A small audio captioner, trained from scratch.
Model: 2.15M parameters, encoder arch quartznet, encoder norm batchnorm, encoder activation celu, encoder widths [96, 112, 144], decoder width 128, decoder layers 8, decoder norm layernorm, decoder activation gelu.
Training: muon at rate 0.011, 7900 steps.
Data: trained on simulated sounds of rotating machines with and without faults, 25.9 epochs.
Rows from block 5 of the text decoder of a small audio captioner, named by matrix and row number. Rows with one number belong to one neuron. Each number is 128 + 24 x the weight over its row's rms, rounded and kept within 0 to 255. All counts start at 0. Numbers have three digits each.
After each neuron's rows are labels from the 100 texts, of 14976, where the neuron reaches its highest value: "tokens" is the input token at the peak. Only what is clearly more common there than usual is listed. The data: simulated sounds of rotating machines with and without faults. In brackets: how many of the 100.
# fc1: MLP up (decoder.blocks.5.mlp.fc1.weight, 384x128), inputs 0-127
# fc2: MLP down (decoder.blocks.5.mlp.fc2.weight, 128x384, transposed), outputs 0-127

fc1.217:126053090107139137160090129151101157151113160142156145109140116090139161134113139092135120173122112139110170101090137127134118124117099133131103106132156143142145123137127093111085139138131079134131196135102070110106150144115168125127127151147101140154146137123109165102148129115137114109114147138096121157093143096137134154138084122167135142125097139098114133123157161136099094100092
fc2.217:118128157095125094126105107096151122120104117065160157107092149129097172149153095113124145120142144115152082129122154124144117158153157145151138122154118084152153160140139170071155111115107103134085094118128128087150147175122134126141127128132103090104121106140154120126127121145131114138166094141121153104129117124142185138148162099132107064077132119140110150122126130147133127151161
tokens: "clipped" (78); "quiet" (9)

fc1.27:132120110140144137121099123143131105130150160150115131149104133075165124125087133158139084128114124149137078133140078125138141109116130116127104157129072168139096097100088130115145101119143153119132122198163122122115142183105193123130116125103145141132100110094108107121200150145142118126084123122124106127119131131144151184135154129158128103163134141120156124082116142128101119133127
fc2.27:109110102121114129114120121165124136106102118111090140119155093140121139140113108132138178133178163168148138125130111179119125112136157156113151124143113130120114124129102093123113149110141110158108179093153125089119161116124146068154112135181098145156113135145092195107107160097120118136123094081154140176111127144115137113132096111110135134130157120129150170108120122111156143076098
tokens: "and" (50); "-" (22); "<end>" (15); "reverberant" (8)

fc1.277:124106137151092106115132102165105139102121087118135123119133112146101144088101127098118118082142133123138100121156101150096171142104126121121104140138162165098128115157148092127149189155114110091142135131151144117111148130062157137118096128123128136118154136092162096139109159114068155133108125146123114137116124133185189085136129103169113163119151099114106145131125168137109135131149
fc2.277:123140130102142114142126113125121117140107128132103116154135117168148140143179120145088131159111153117139142139147123109139158131140136108099090114106133140115099163140117113128137144149150116108080154156116124136112115169092135158098146167125096141124091090138159128179109119156113065147108115108040120133100157170166095140098147082127157152142129073132130136125131149095145148103120
tokens: "thin" (23); "room" (16); "imbalance" (9); "leak" (8)

fc1.95:192134139134139164094140158119091133123123139108097145136157115096154161117091137126143126114143128120116158106175120147164142136148121159119139148136118153151095137159090070103141157126122105198138131164106096118130086121132159146125137081147125136134133119166135130153089117101118130126114087167083112131112120124107089117130131135105111130104140165099137140120135059150149113137170
fc2.95:127112100151139118126147160139125135154155164116129171111110119140119155089146107142150092151172114120118155149160121125166120151098107136103072095150117111145138138121136107152168095137133121089120075123137086118126095130137109151128179119099126120107133124166092118134133140159093109090082150074057131138146172169124130143116132135137141119145143132110158118166130123122124118103169
tokens: "piston" (100)

fc1.250:125107126129127134134176149149094170114145126166142112168149127153111088151157097143079148150142143128113117108130137116105130104109187132134137169164087095155148115116135134103166153128114160107136128153144122125090098138118159113125134119102137128135087105144123124112165065111156086136172141143104130153132143150108163152122122116148138143148130156095120112048129117124096091112147
fc2.250:145127128086174106115116135117145083172128098105100087108156100141110113153134140126125145125121131118125139162128150110171096119136085096092076106152138115162155139111198122101099097123142165145108102098121130111119144122144173191104101104078116136140130115132181085125111150133131140147146119128123167130100126117144126112132113148101150104108140138158123151134102139144105170145144
tokens: "down" (13)

fc1.28:116135161110116114107142122136164178127129146110129115122099176092143097146136141179144120097144105114153162138088140111159087106108126123120121108123126149126122093118113117143093158108103084119155115111113118095130156137122119140125088115119178086160128089126107089117153099140149094114158137115138121089150135126118186150154156114094101133125102169132135176180144095122101119093151
fc2.28:185137144136096072127087161139151128135120108089180102135101161111138116097157145142166138129147113130132141128126103147114089105130147138109121144083094151161155122135145124128120118147125088154113126127118142135108106107108139109132186194150149113119118113134117162120100096144127120081146095098124147140139167148105143134161144103104155167137129099115158160103121136169082099127107
tokens: "down" (87); "up" (7)

fc1.70:122165138170135147130130124114127085123146161121123120116101116151165116127159112146140147104135143126128145121156148146164172127128156156147114097153138119142096170150152130113112130102193133169105140101117108101132130155131158091097091158116135139114150165138171110125176147136156059159139101106113094157136093123121139130095121121132065128140129152115123172088132150136123083138125
fc2.70:135128166160118123120122132118102137126152149163104121119135122124110122172118165159120107122093072141107107120121138104160116088198124179085177108136135133135141142065127120120096119098116159089128142143125139120150084083107135111150149112169145151153121157113106138131147138110125147130172160136132143127128106149106165121096135155130071086135092145156145112094135161119134124135131
tokens: "-" (92)

fc1.270:116104099167148124147129124154126151134125124099161106110096161118158112104073169072116118119134116128123117125157112121190149090116130133124133158144112120118105128149129094076158167136114118172153115183143107133149093150133121145084161104145102146107127131160107187115110139135146129092149103127136145085137112130112156092104135124117137129149126159181141106112104154087126143149113
fc2.270:148154137113141145110138144136154111141139132072149109109118177120061100135149168076143068184108168139114108154123128144119145167092085127113125105099148126154125134120098136137130110149143152072123090101128135125133132099083156092168150150146121128107107102129135151092124152110119133109133119144120106138126133147167150131146192141126123127121102109104134171138162138141124138103133
tokens: "<end>" (27); "room" (18); "thin" (17); "quiet" (14)

fc1.297:148171148133119116065156128128085131159131139166133136137172137087113106150101142131133135130087136144140145096130159129182131114129141168133115146128158170096101114163108085122119131133076118115114132137146132153111127109135117146091154097187092138120130162151142104196103122079150120125095092086126097108148133117109134141091108134123148129155138119098150127155109139118100136113115
fc2.297:126093131096083181130131138132138110086107117142119141091139106191110106100143133127157103091120130143125131143148086116128088125153120130145161101170140138122153105163171097127105127156165125143098131127157124139171127136111117131130135122128112118129153090136106150108168140154102127144117148034101153133116151146103113137150152154083091140107144131097171128144130130158115127153111
tokens: "air" (71); "speed" (18)

fc1.323:123153144096113155162115120138125138136150136137137091129084154148127099093121152130117144146120138116139142155093143128172087102133083086111120144094111144130113218171137114100125163110116110171122152120154083105132113137140108106196160100156138136178120120138136148151155121149108107108103128128120118118142119127089103168116149138126105128109168144144145126110125136147078135167124
fc2.323:141181091113126139118158102098140115102076144150114145138109113133127180112137134116167127094100153161133152147104144108134109116144160125093115142119159132179141114085162129123143132137131064136120127125141113110172124109101126153118149101127115113120130116112109119141096111144185158148135143164111093125085094134144131137163119133163099151113123105079180110100150108120172087132141
tokens: "fast" (100)

fc1.275:107103151162117127109101121152125179158158109094149100159105090139121122178120135146099106110105182149099123139101175153124134123137119195156087164118105131111114126082103163119159160148087121101142129133158133092086117143150102121131102120162111136106105100104132151158139150110097115113134109140131144139124122146105099096153143153140157116139112090125131129075134111104140138143099
fc2.275:134129128143147168107116100135120082165127097111104113155159128140101156142104138122113166099148167150152103115119132141154124097161159122141103138134134112054122136148117149145130108160153163114120098123103089128123105120131086153176155137099125163112128136126126123164158104120143111151134159142133074104097183127111115109135126111082069141153100164148119133129136157154148114147088
tokens: "," (81); "and" (17)

fc1.169:114117134108141112112106148116103135074126134130135117171139176152123138103140142180134173103115136147087127178131115164168111103112163151141130102101171124112092139123172125128181129157161126092176147082104106125137106118132122130139131137163130085088123136155071134134081104130115100118115122122148125133142158160104133116155148139115124124126088151130151120113098160088099119146137
fc2.169:093131106124119146151147087116093130160138170104103122144137113103126150087102127121101138143143142122106124154103136115143140098133138127159084120100150105163142139114108184107119153085122120156165142173155151140098110150137129083083144137108128099115148123149175126129136131173122159129149084133085128140143115201123102157109146088127141088145113124112139178157124093127134148116138
tokens: "," (58); "and" (34); "squeal" (7)

fc1.261:134134141148137125111152123154108136145096150137115143124152147116111129085100166143116167056095117128161134173150131093111128120101135142146082152076160129126092127128149088150105117116133106143129122124175103057139140084137111162137149118118150089169117130137146112143145147137103082136179155142150112141105126099152159123131122117123099134097140144158129110081114134157135094150133
fc2.261:144184114109101093169154151107156101147087126128110150123102165144128127146170134110144204151150110130115132104117126113070122175134123113121129140125134123111132143121163122126118171150145131147121166140139103127104113145135109124116100143117183124133100107113171104139189118095102115073141116134134111127142093104084116128118081071127129128142136131148088147142116110135131158134112
tokens: "squeal" (33); "fault" (31); "room" (7)

fc1.248:138114146129160142126105078206132149111097127118195101142124130144122142153160143159145149087105101113147118082154128089091129138136127137130146115118115140088091101094132112123112097163115142152098132127115122133114136138119105140120173142133103160140158152121123139143145096096114109076127129138124152114133095112106182117140151137191152100110155102112127071135141123110108120137106
fc2.248:151145058186120104157113135093111131112160077139142141107108164121108151123118109144082109172192122171108136143124105121086193163125158124141091108148145126170116148105124120124139131132116105115147159079151121127113137111121143129135113099121125112127129132126117111104131143189120130149146125132139118123096109117136107174128122109122144109193110137127137102122128141139083146100120
tokens: "and" (37); "air" (34); "a" (13)

fc1.295:065147100149175125125166171152090158133100142115126123148145137116105114116132179132112127157102099165110124118065067179135146083117154125142165102149156102140132144156113102137171127131117143124133099097136121082124108138092100152128085129136126144123097131164123121155114121121078135111139127107118130122132131099130161102133116153153148170148103115127119146111132146123136148082141
fc2.295:174100090140156136121112084108118102137137127094113140123109124148135139111136081138153170153128155104090147132136161121119105159126122099105147137121119131125125107098125137108120125184115128133132123157120145133154160103143216097116139111104095178092160118110154121158133099177139108160130131122114106155135081155083112129134154113135122123150166150157114145108129098092097103123092
tokens: "and" (67); "electric" (11); "slowing" (8)

fc1.334:132124139122120117116113116131123135123139101155204104134134140154118075135105154168111122112142090120146104138142152136143125154111134139162145154105088107108150116121108154129117128158150109077112122121122104190145148143167117111093089136184160106138067052149126152157120120104119137128092109129133111124108125115093133134165078153126115141143142116112096100100144134107149144109134
fc2.334:139100117139056160126128142115132113152137112112113108082114120141090159081098158123144125177164119145152133117142109119131131130083131139096113097139162123114142105124146149118119125119147103183147114063183152167115164111121144149118131153151117137111167106129154102156130104096128113135141124120125131150139168188156137132098125156080128129132128111184144149124127105122094114115140
tokens: "gearbox" (24); "slowing" (7)

fc1.167:133097161165155059124167104160110082110097147146172083155100127135175115108155130123153101129135113100089149151116119123118141110135140192106104191139113120132127095115129136099131159138096125105103154128180166142146122136104166122112141153119136128150120132121091137113101113104128150141114138089132117155129118148107092121149112148109101118157112127105129108081147111127148139135162
fc2.167:165148105098089116141113173103180101150124152092115086149122118105146153161123149127126147150149135152131119122152140080126117070136141147134137127090089125106162082149091157102127128131156137151090122167127134094145084112131090148141121172180137120116094093125133165132121147156136123133110148143175155132126146110108134126099130134167106138129129100133095124160124112089146114122168
tokens: "gearbox" (45); "motor" (40)

fc1.284:093126116140102093151151123175163132140171094142115151129146112131123078089141171099130128107120081119139129166110157092173096085152173112111116105133137103094121107163146140119127150132148124096172129119151138129130112112158117150145143133108088171157136113139112125144111129137140142175094124158099116125136125128119180121137136133161128098105136143132111129120163139058123165113087
fc2.284:123108133116121077141134118101100151101079162125138106119079177154123161131142124120132086110176099150099138133139105182115153139128112107148111127142128179104143139098139123144168139085162104113145137100122127141108164111110129155122116140170096147103170130132105164076121100076113126111119115139135139144085153107128150136101137125124130157136141114190124129119107112118164101102157
tokens: "gearbox" (29); "slowing" (28); "turbine" (14); "compressor" (8)

fc1.301:099133111119137135130087143140143096165086146119077143131161153126152128112143146100106098130137116082117118123172080130137136158164160135134109101121150157098114143117150088121119171149122105102155088095169114121120161142094075160086130095140117091142119133163143133097103105135140111134112115170146150116147142115115110111173147144134137176148095103126131147101141118076119097133122
fc2.301:118114109125117124160140137139144183074105101164120100118131150125127084102136134165114132120126126134133134124102123109092100110115126079107115106140119144179148102175129123156143106139137123129170140148130115110181115152107085145165140121138120129147100089160151094160111148137142129136143181102083102145131126069131163154104146147125110135110153108105146116093157106131127098174084
tokens: "clipped" (31); "thin" (20); "air" (20); "<end>" (18)

fc1.31:139088146123157139122121140170087098115096115151138125159132144112144102118046181107109114077163146114145147110116134124104138132082149104095162172135124110138176137112123130172132133145157142096086059123125109118106168132146154102159167141134132126162128157160108162152135121098104132132140126124152168141091121110102105119141120141118137118128154141120111133133108125128142100155137
fc2.31:144138120123125097139164135076111113120135134105100139162119109095140131109158132102215117147106093128168088116125164106164124119128180192153106116130153144132099082115134165147143150067142111135118098168137142129124135130146091145153113124101122118154131098111138117116123133127135164123115161146122139136115115161099127177111100111107137114101133143128155125130126175118089110156150
tokens: "thin" (33); "<end>" (21); "fast" (17); "speed" (10)

fc1.225:125108127129177154160103104097145138140168132154125128136114121120141140087159103136080144108113109112169123129156112115112100106112137099100142142136106119112124106167094078103157165107109091108142127169128095122165093132136128110142150109144155136168174158124089160120153102108098115116152102118111085105122134099104157153159157130097164099094103149146126104141142102141103175134112
fc2.225:139150103153087134126120123152100121124106156113149138085118110105109120155134181161134076190137133088122134111126124156127108119164167145083135133129122142165131143091199152099094155155136136124115168090095138130149122127131122108118097134137091136112143130123119170141123119117124130127099149123100168150111121094164106155138096112204115158114103106101139125117134140109146096136130
tokens: "thin" (63)

fc1.343:133153123136084125160105140144124159111112132121093135121153098079143083145145123143139125105133111128165167102093141130141129144083112065123090106141131169135155138120169093096119183128091138152141142134155138145109132133119162123053134106118130116153150114138144125154132152128159086172108143117098122123143115096122068125130107169113101139166120135154110138097166109127131123116132
fc2.343:146128137169131127074134144107078137125122139118144135088153120155116138092157167151171136128098091108117108144108159094119138107161126090092126131160131111137123118129104147112167101113165166135137101149105134137185154116134098126119116103114112118140120130131098199107115103153138093080146136159131128179121150107140145170123103096145138113100142137154072109121123132144127128163151
tokens: "fault" (27); "rattle" (11); "grinding" (7)

fc1.143:136083160133130181144099155107150108115074156109134106136138139117137153112155151121112141142091121083135103086143139095146135127107138145112141140124127118105190133136111138114169123117105203138138108111111125129162137168097099101160157130153133179163122097081134143107120131127106132125131091109122127128123099111158171083137132066137144103141094129139109121139137134137118091154119
fc2.143:146125142116102123113140125115078117141106084123146114101113142144075136153167164118148109087118111149132101132160145138099138116167077147110141102148121107165157166119106117152107153163167158141139134143078135162144083131153112107169146122139132163099122108137149110121152121101155071116141181142119099143108112075085102154134126111155105130100122153125124116157147145133102123126147
tokens: "<end>" (78)

fc1.133:148111140113057096176162148160110151107079119147142116094079171139115137114135119113130136143098112108069151176099118123128102092103156098106133167134108115139109150151107145159133126135110171118102093120145113150145103084111160121134122155130137123177141135129085148169135108118147119140110152135145125178115114132115124163105121177145148138104103130101119129125121108098115110112113
fc2.133:123161144122166142118124091090130123137126112118111151158133153150180105128129116141167090130161154132089091113167116141149135107137129104179120092115142173132133101105174126100129136094121126155165097117147153107160144129126124180099166095136136122084086084122112117123133153106108119131160092103121142135155183127117123134113112082118162125080128133097137155143125110120154164141132
tokens: "squeal" (28); "flutter" (16); "turbine" (13)

fc1.14:150127136132154128100128146187101129066116161124147141162134138168141166126106117120139154100098078078111135151117170132128134071080117150140071138120121154090144120141111104176112156090136097135120164143125123086135128143177114145122132130082148105146114110136104117135140120116114112131130182117146167128130125115118139100091143152099138133155122159117137145155119118149129115147168
fc2.14:161125175121146112163164141104133131114100121157098075140116142164124124107117162133145134078129115102160134152151144111135106083117125127104192161141121105151169094134137126144146115176123112115137137146115167183132102094140106167095080128110145146108086166103142142095148096136123112135173109117150133115112150130092112103105136144127144155121145107124124142111113115124160110077134
tokens: "down" (36); "thin" (18); "fault" (18); "flutter" (9)

fc1.12:118107145136130122099097106109164108084139160102139132094139149146137097138133087151130091107131125144124122148112149098128089067162133147124118129119138160139123135096160106134169154084112119113140120119138116098104093163135102177117144130125095139086109121118131132151131216091098177103111124138088120153126128113159122093116089110151092135099133131104109156102156131122111111151124
fc2.12:111134119137114130132158102179150108108122097119123169158102134105087125085129160121096138141100119173113121111145126130121200168094117112146155120103118097107104120146127158109129119102120140122143080113133120075178140110129177140150150156113103128130133121131112172135144088137153163111147144105128135176177145096111106118126136131159106153155118137108105102121134125084165103103103
tokens: "and" (82); "slowing" (15)

fc1.291:156132156139144116111100137144121157133125144125108147143170122141160130164114115122160111128093131106161102117111141129152107106121116101083137154154112100151130108105145091157150141169131112136086106082163108086092106166091108124151135081085138144138102109138149105152170163149103113123129117142151135123137112141128120091118081149121148144090191101144110123072142106125107147169137
fc2.291:134140179144116155135152122113106132136154140146126116132129110099097170108101138102127144159130111092140107146129166081138157104140158137142086139159087157108140124125090123077071118109124102122186147135127138115117139166093130114095114126137096129159137092127143147117104124171134138179165075164139109143147121119148088125125187114150114103124109137126131176141134137160135100143123
tokens: "fast" (39); "fault" (13); "room" (9); "leak" (8)

fc1.64:125092090111165140136127172125125120122115131133165083137122142126122193169094132099089115160108168088122115129118102071172099094147103150147124138151133137106145121130103132139149147093099085123131135151125119158133151114140097139150159133135122146153143138113141100100127156130123146146097127095183171126103122141136145138141142124134146079061130144138156127125098110120079102127152
fc2.64:148147115169061133102110067094143100112112141111141130076174108137123143129136144123170152132115107140130141154130102150093149120164110121123150128127128101160133118086137135112131126153138126148115151158128104103221114130160146107150158129132103159141121138139154152091151131136116144090143157153129092115131154075128136108099097089159109124121160100117107098120137128133122138151110
tokens: "<end>" (34); "thin" (33); "noise" (14); "rumble" (12)

fc1.226:124085133134102133115111160133132140133078137154119165155095139118140139086151109151160139080097097153144117160168109150115141097127118117160096144130116153097095128171117105187118192127130135148103136152129137153106109130118142109060112142128151127150148162124115104155104129137158101099136141150112123137147091132113098129066142142118085112124137146118121164122147097145118111098092
fc2.226:178146112137133126127120124094072148155117109170126121124160142120135079176128128119172126103124142104141161109099143138126123139118132129134169077140107146151119149124160159086106124084125140103121120151110087108126172134113096114152163062152133100124132102088144135106174121133132130135147145087141146127166104133144194128152094138135128136092114101137103131139111120131126151174141
tokens: "squeal" (27); "flutter" (15); "rumble" (13)

fc1.74:094136109091127116123102129105098081098134150127121101125100086123121160115086141097117127115129117121146132146098153110136154103163161147165146094097091097083145147081106138131148155114151126204119146156120124121166128125160155165116117143134108143133133126126123174095107124169135113135132110163173112113168127154155130114131147109118171083115123102096123155116103132123115129078110
fc2.74:091120130128109132166149090152145129114090082075157105125139121118087121104146162089143132114104144126109133140126109094119117146075130136101114148099144145122124125163136120133151109147132141150126152114155138127142127155121152134158143128192132114156142102112132139130135138123112197163099136092161113144099183091124100160119124124147093124150098134122078085150178155093115127145105
tokens: "clipped" (51); "quiet" (20); "<end>" (15)

fc1.115:097092128121093125081144120157101137110091179117128114145141112136094119125158075126113159089104137100113105086129143155111112117129177128126163163123123113161157111129163161128144104115113122088139176157132103120063122161124129137120142126117124105100148135114116133114197177145134103138155133168131139164124134132140155134133131153130139137173174127076119130128134114143091117117126
fc2.115:146092087111116131165182138175097152132162115119119176145126129151145118113158104137124100115132101140148157156119131119173154130146122137109146144103099151179126103124173124096103119099130127091108153128111191148116134125126118146153093101121102136077156139114104120087124127123130118116117131093103146114088181101167132126155118121103138168126120166172099116138135106091113113135142
tokens: "fast" (15)

fc1.13:135107222137124163134144134146141079125101134124129139132135099110123137128142120154110125137147116138084139087126145094144088112109145104116131134109105155127099108160088095101111134139173173108141106133160111108105124184154183144125153139070117118159108098142141117083170170137080137122095132122142136159136138118153123138116107110142121117116131096137124106156145103146120132147152
fc2.13:145130125108106131123099106101145122108142128127134102164171127097170108165151165125125131153131128131140176140176125148137117106143174111096118128127108104159067141113113150098105150136116085170142113138133127159131139136103120149117135142137099142147085142125097152100150119113154135094065081097132120159136156147100109076120180131111104098133157142118134092107126128092164146099126
tokens: "and" (42); "-" (38)

fc1.19:109112127128104154135111143115088122161087180140148122149129110133171128142090107117131106117126119092102143119133124086156119146163133149153120148135134110175129092142086150127153119088077125086122127112126136165116132147143114143058185110109126111094109141107101128153166169133126113140099159139136126130164184090109144084123111141128120153147123115152070144122133142122100147123133
fc2.19:152118159164156127176109147158110112140101159125141114125149140145132164095159154141142121122128140117139146129158089157145172138049130141106116111142136138134102135110072142141140123120153093141107162110091103110123144125111110151146075158152169087093135113146097130121088143126124167135144128156184130107131122123131100122096119146156090131159146131125103125091142108095117120090093
tokens: "fast" (100)

fc1.241:119091136144131108110120127153138130116089113163127121084124146093116119092121147175122125150116149148115158155091167131087123159139117077084134149123166152124127102079099142158139101144163136114133121102123144108117105059112154165123131144123151117105145090117145124152110089086158104142103113095157154125136111112148149179118103141091131136116094153126126103105133118124083161158119
fc2.241:099194111146134151116107115109104137136105171150135140144124170166128130139101107148152165119152141124134101087146122127137102094127113145153107158092152140116139115176167056137130153103139130133112143187078167125112105108124098166127125125101143147129145115125150152102149120153127158122156156100113119099124102149072148106125127089142160149132138110098108124147126107085127101113135
tokens: "fault" (32); "up" (27); "down" (18); "room" (7)

fc1.83:144128148135116127118139110135115114147163116168099104163140099140097150148084154096115134130123106138125145133102135117126140149128180137085145129116144103175156140110158145084146143106115131175111105096107122110101108140115098187090157126126117053117155136149172107155094121143107086128109145109146104099128077135139152114155127154118130164146124122088102144121160091110126127109102
fc2.83:128102166148155131141108166126135128121118133119122134136134103119160163172129103156079125129166130132102105114144127130167073096133108106155141077129120167106097117166117162089105176152095112153104092153129072122157150143123136092159130116113170124134141112144082138130187142172136158147105133150117117129150169111140129095116119122110110123097108136169113099124112133146136101136129
tokens: "fast" (36); "speeding" (32); "<end>" (19); "speed" (10)

fc1.39:117129131108117109073135147132138151151146163161138109135092157116107110145125138128115109118092148145136173123118147103167111139097092124106126117106143119160131071122109149147145156143116079096126062083161138097129158150149122128093121112114141094153103108137167108132151102123164098124152167144105109126133104101130146126150123106089145136114131126150091152165142053119122165124131
fc2.39:139092116132088091104075117148161099140122126126121107139160111097161110162142114124180123162099151109145148127123128154121117105156173182150111146123098151156141143130126113118091130125138113165131147082147138163139108105121112150129127188129179135117125113171136183122070148147092131100133095095098123111127126123108137143148155119147117108131137118102143105109126152154137072135113
tokens: "down" (43); "room" (16); "fault" (16); "flutter" (13)

fc1.216:152102145177133148107088113074087091112098115132112150135141121136143179136126148147119115137110145130097152104099109147134154139129106178126117115132143162143095101108091098114116105100138136088152130136166155086154162090138129121116142127137162106134133144127146096158141140120084140148139172150144112137131086159172103138107158105169090147116081133127121117154153091131101140149100
fc2.216:160142145126131174142149137108132155108141127107122143150129151137123110130141123114122148086100092158119109177086131103100115118171090118114175141123101125107120082124175145124159144152122131106153084140085163130128145090109115129128105113151082136095109137186136168122149115098172149120107079102131133131100116115149162124141124157166087131149149102115133126132133170107147123156172
tokens: "fast" (89)

fc1.381:118176169102112200157177117123128123134096131140155140136138118132127128117131128134148131124167113101123129133149145109134121078133169144118161114128122121113084136134100091134145143159124120143121122056094116091144156140112151138124129075130190135124105123155087131123134119144161161152125150110176109099101126155131173131138135134129116098154154136118147125126125125096089078170156
fc2.381:139155153127112132131124167131122102164125121095144108115155095165103117151141168138096167098180132111121079108123133102143114069125111138109147135141116109109085127123140137180088135114132140116164169121099156164138108133113115103110137141123139158127085130103152147146118115121157098105203119155151108076157137135112118134103149109135144112127115134133084163125169120145094088135132
tokens: "squeal" (14); "flutter" (8)

fc1.306:111128134124068117115122140093085134074122116155132127158116077138123135127161096167137125100146133089142118105126128141145164105122173141094147145127153185095142131098107150128121152177146133074104135133141101121100153127115147141147111145127131106126108117133168118127143090141146138114099125147120121142143105083126156085091110094153161115099124147152194119139115155129153095107155
fc2.306:129148130113150096149109126146109155152158129119150133114145163122101119148102143124146102107140103138120120106083123119131109175103126138076100114102116075174103132115121129116134155156083163119077149136146120131076113156145156151180121149133113139156122112133125137075108152134139169124146104160136145122159129128144125118117124107102165117129068109121065144165123140165149174152132
tokens: "piston" (44); "<end>" (17); "pink" (11); "slowing" (10)

fc1.230:095105138103141082161174095110129088115124175165147123100102129147130124171132118123133128111125139143150142163153119125122140168102129147152136127155149130110112153083114135133101119154164133158160125148109116110106106164108116108100173150152133162140168121153114120095107189152141145122100091165095091116152139114169183136102137121128083125103139135119145170099155106116129140118110
fc2.230:142130066118120155141111138193111115105120142114123137124130112132111165116174146111092172132132155120126114133117154158102123118111119146117149138104115092153094124133146125129173049157138125134154077132127172149148118139154140152139139130107129112206124129132089137139117109097103119158156134147124161062158156098120143090122136082136122110108113102132119137137116104128123131134150
tokens: "-" (40); "slowing" (15); "compressor" (12); "pump" (8)

fc1.119:084164115132124114129135122114101146129110153104152116134117120126121120132087118120116147102149126114089160130117141155176144075123146155137156100106118123121107108171150150119164172106111129128171127127096147143114108131110120077138142131131103098063150128097110147137119138178101138174117091142150171117153117163127111166127151114094154118125093173147137185122121165146099132159153
fc2.119:167116139179106143135110170098121141151155155144116126107133109119138106129153117163144124136184128136119127138108110116133153142142132126188097130124153127115113128116123150129120134150106151125130145112110161128110143088125105194145147142142077150143123147099123135137109100106120119093161159114137077123117093103166191129132148088129086100137121142102119089154115123116043109120140
tokens: "squeal" (40); "imbalance" (20); "knock" (13); "rattle" (11)

fc1.282:137107141156140166105108093134150110123137141165118120144094102135134105095140102122126142094143112089083150144154111141147140142129110120142124112148156147141124147125162133164101137154200081157129116121119113130146125127173146125154112166099102119158131103112117146063143140149153088142135073147131135146136126135104164147113085079152116145086145133128149165128152123116086124086093
fc2.282:157068152129144152124126131155174099134167139098138146099086130100124156166167092139135086105129141113128135142119121160161153123129137112138083123120123176123068124106125110159138165099116156111133109117134131140102133115094131152160106101112084145142137116112084147101153151156062130155156105131127152138134140127100154119120117163130122129145108129124116160142147188136122143118077
tokens: "-" (100)

fc1.57:124146164120168140114094126105124136125134121152160135110075120110178129135120091106154087085104133112085109120172107132112178132138154128094154110095115117142099141128136142106095123093170129096115130100122128127128140171143128099104133130159112169150166063158154109123139156117116123177116148183136141148134124103110146123096127126135115169104132169127143147107091138099110107109145
fc2.57:096103158105178138131094143169142114133168127114154115155164102148126091120159132131115147130115110138140121112181096123123147095114126141107122133130097104164155175129130146106176080100142079100118136135159136126135131162119146152116110108146127103119141143116162096123159161136096164158125158154120090107151137086124127121110068168128103141091127130137108168101081132118131138107109
tokens: "-" (75); "slowing" (16); "bearing" (9)

fc1.41:110129175118132153124112145139108100116165117172097105124126130080106104098100128135128168119183175126148148134152136120115144144084134114111129147176086134095149061141148144093087100087129162114141147123131125115116133123142125152136153169136127110176147131101114124149132160116153100114132089119125124145119133179146129095162168130116123105147138137086115107079111142149100105150128
fc2.41:085094073117141098120132158107147135136102140121145117170110124107133105156090091135163169143155149157123139130158177132129117154097143114123126135163140109118147113133147110113067117125131114154126146103090121105096172109130099149143119100143161145144160100159152139129093149094116136119125132143095171118144139174125123105119081133150161133119058129115130122101101108147128132165090
tokens: "<end>" (43); "hum" (19); "fault" (9); "noise" (8)

fc1.168:162125104101125161144156165097108170107104168131140135103145122146117132130110119143135146150115181130105124150136106132091147095134138160139131113132132108092130097119113088151144146145104130103149123122120120082115162134155152117100137137139153095133117133137135130202129171151102101143069095139161097125163149123144084096124157163154117172137132133093071086116134132111111129107101
fc2.168:131141153096160180105093135182097116131116114171126086129136128115142114137091162104112090119150119099143130151148144106149134126093122121114100099153115093161167116167155114108119145143149146136102160115129142109133123142122148112142140121125098158110148126114044160092141124138130135124140110060108142121165100119151165148160126150149106125105136091078139144160130130146157133154116
tokens: "air" (55)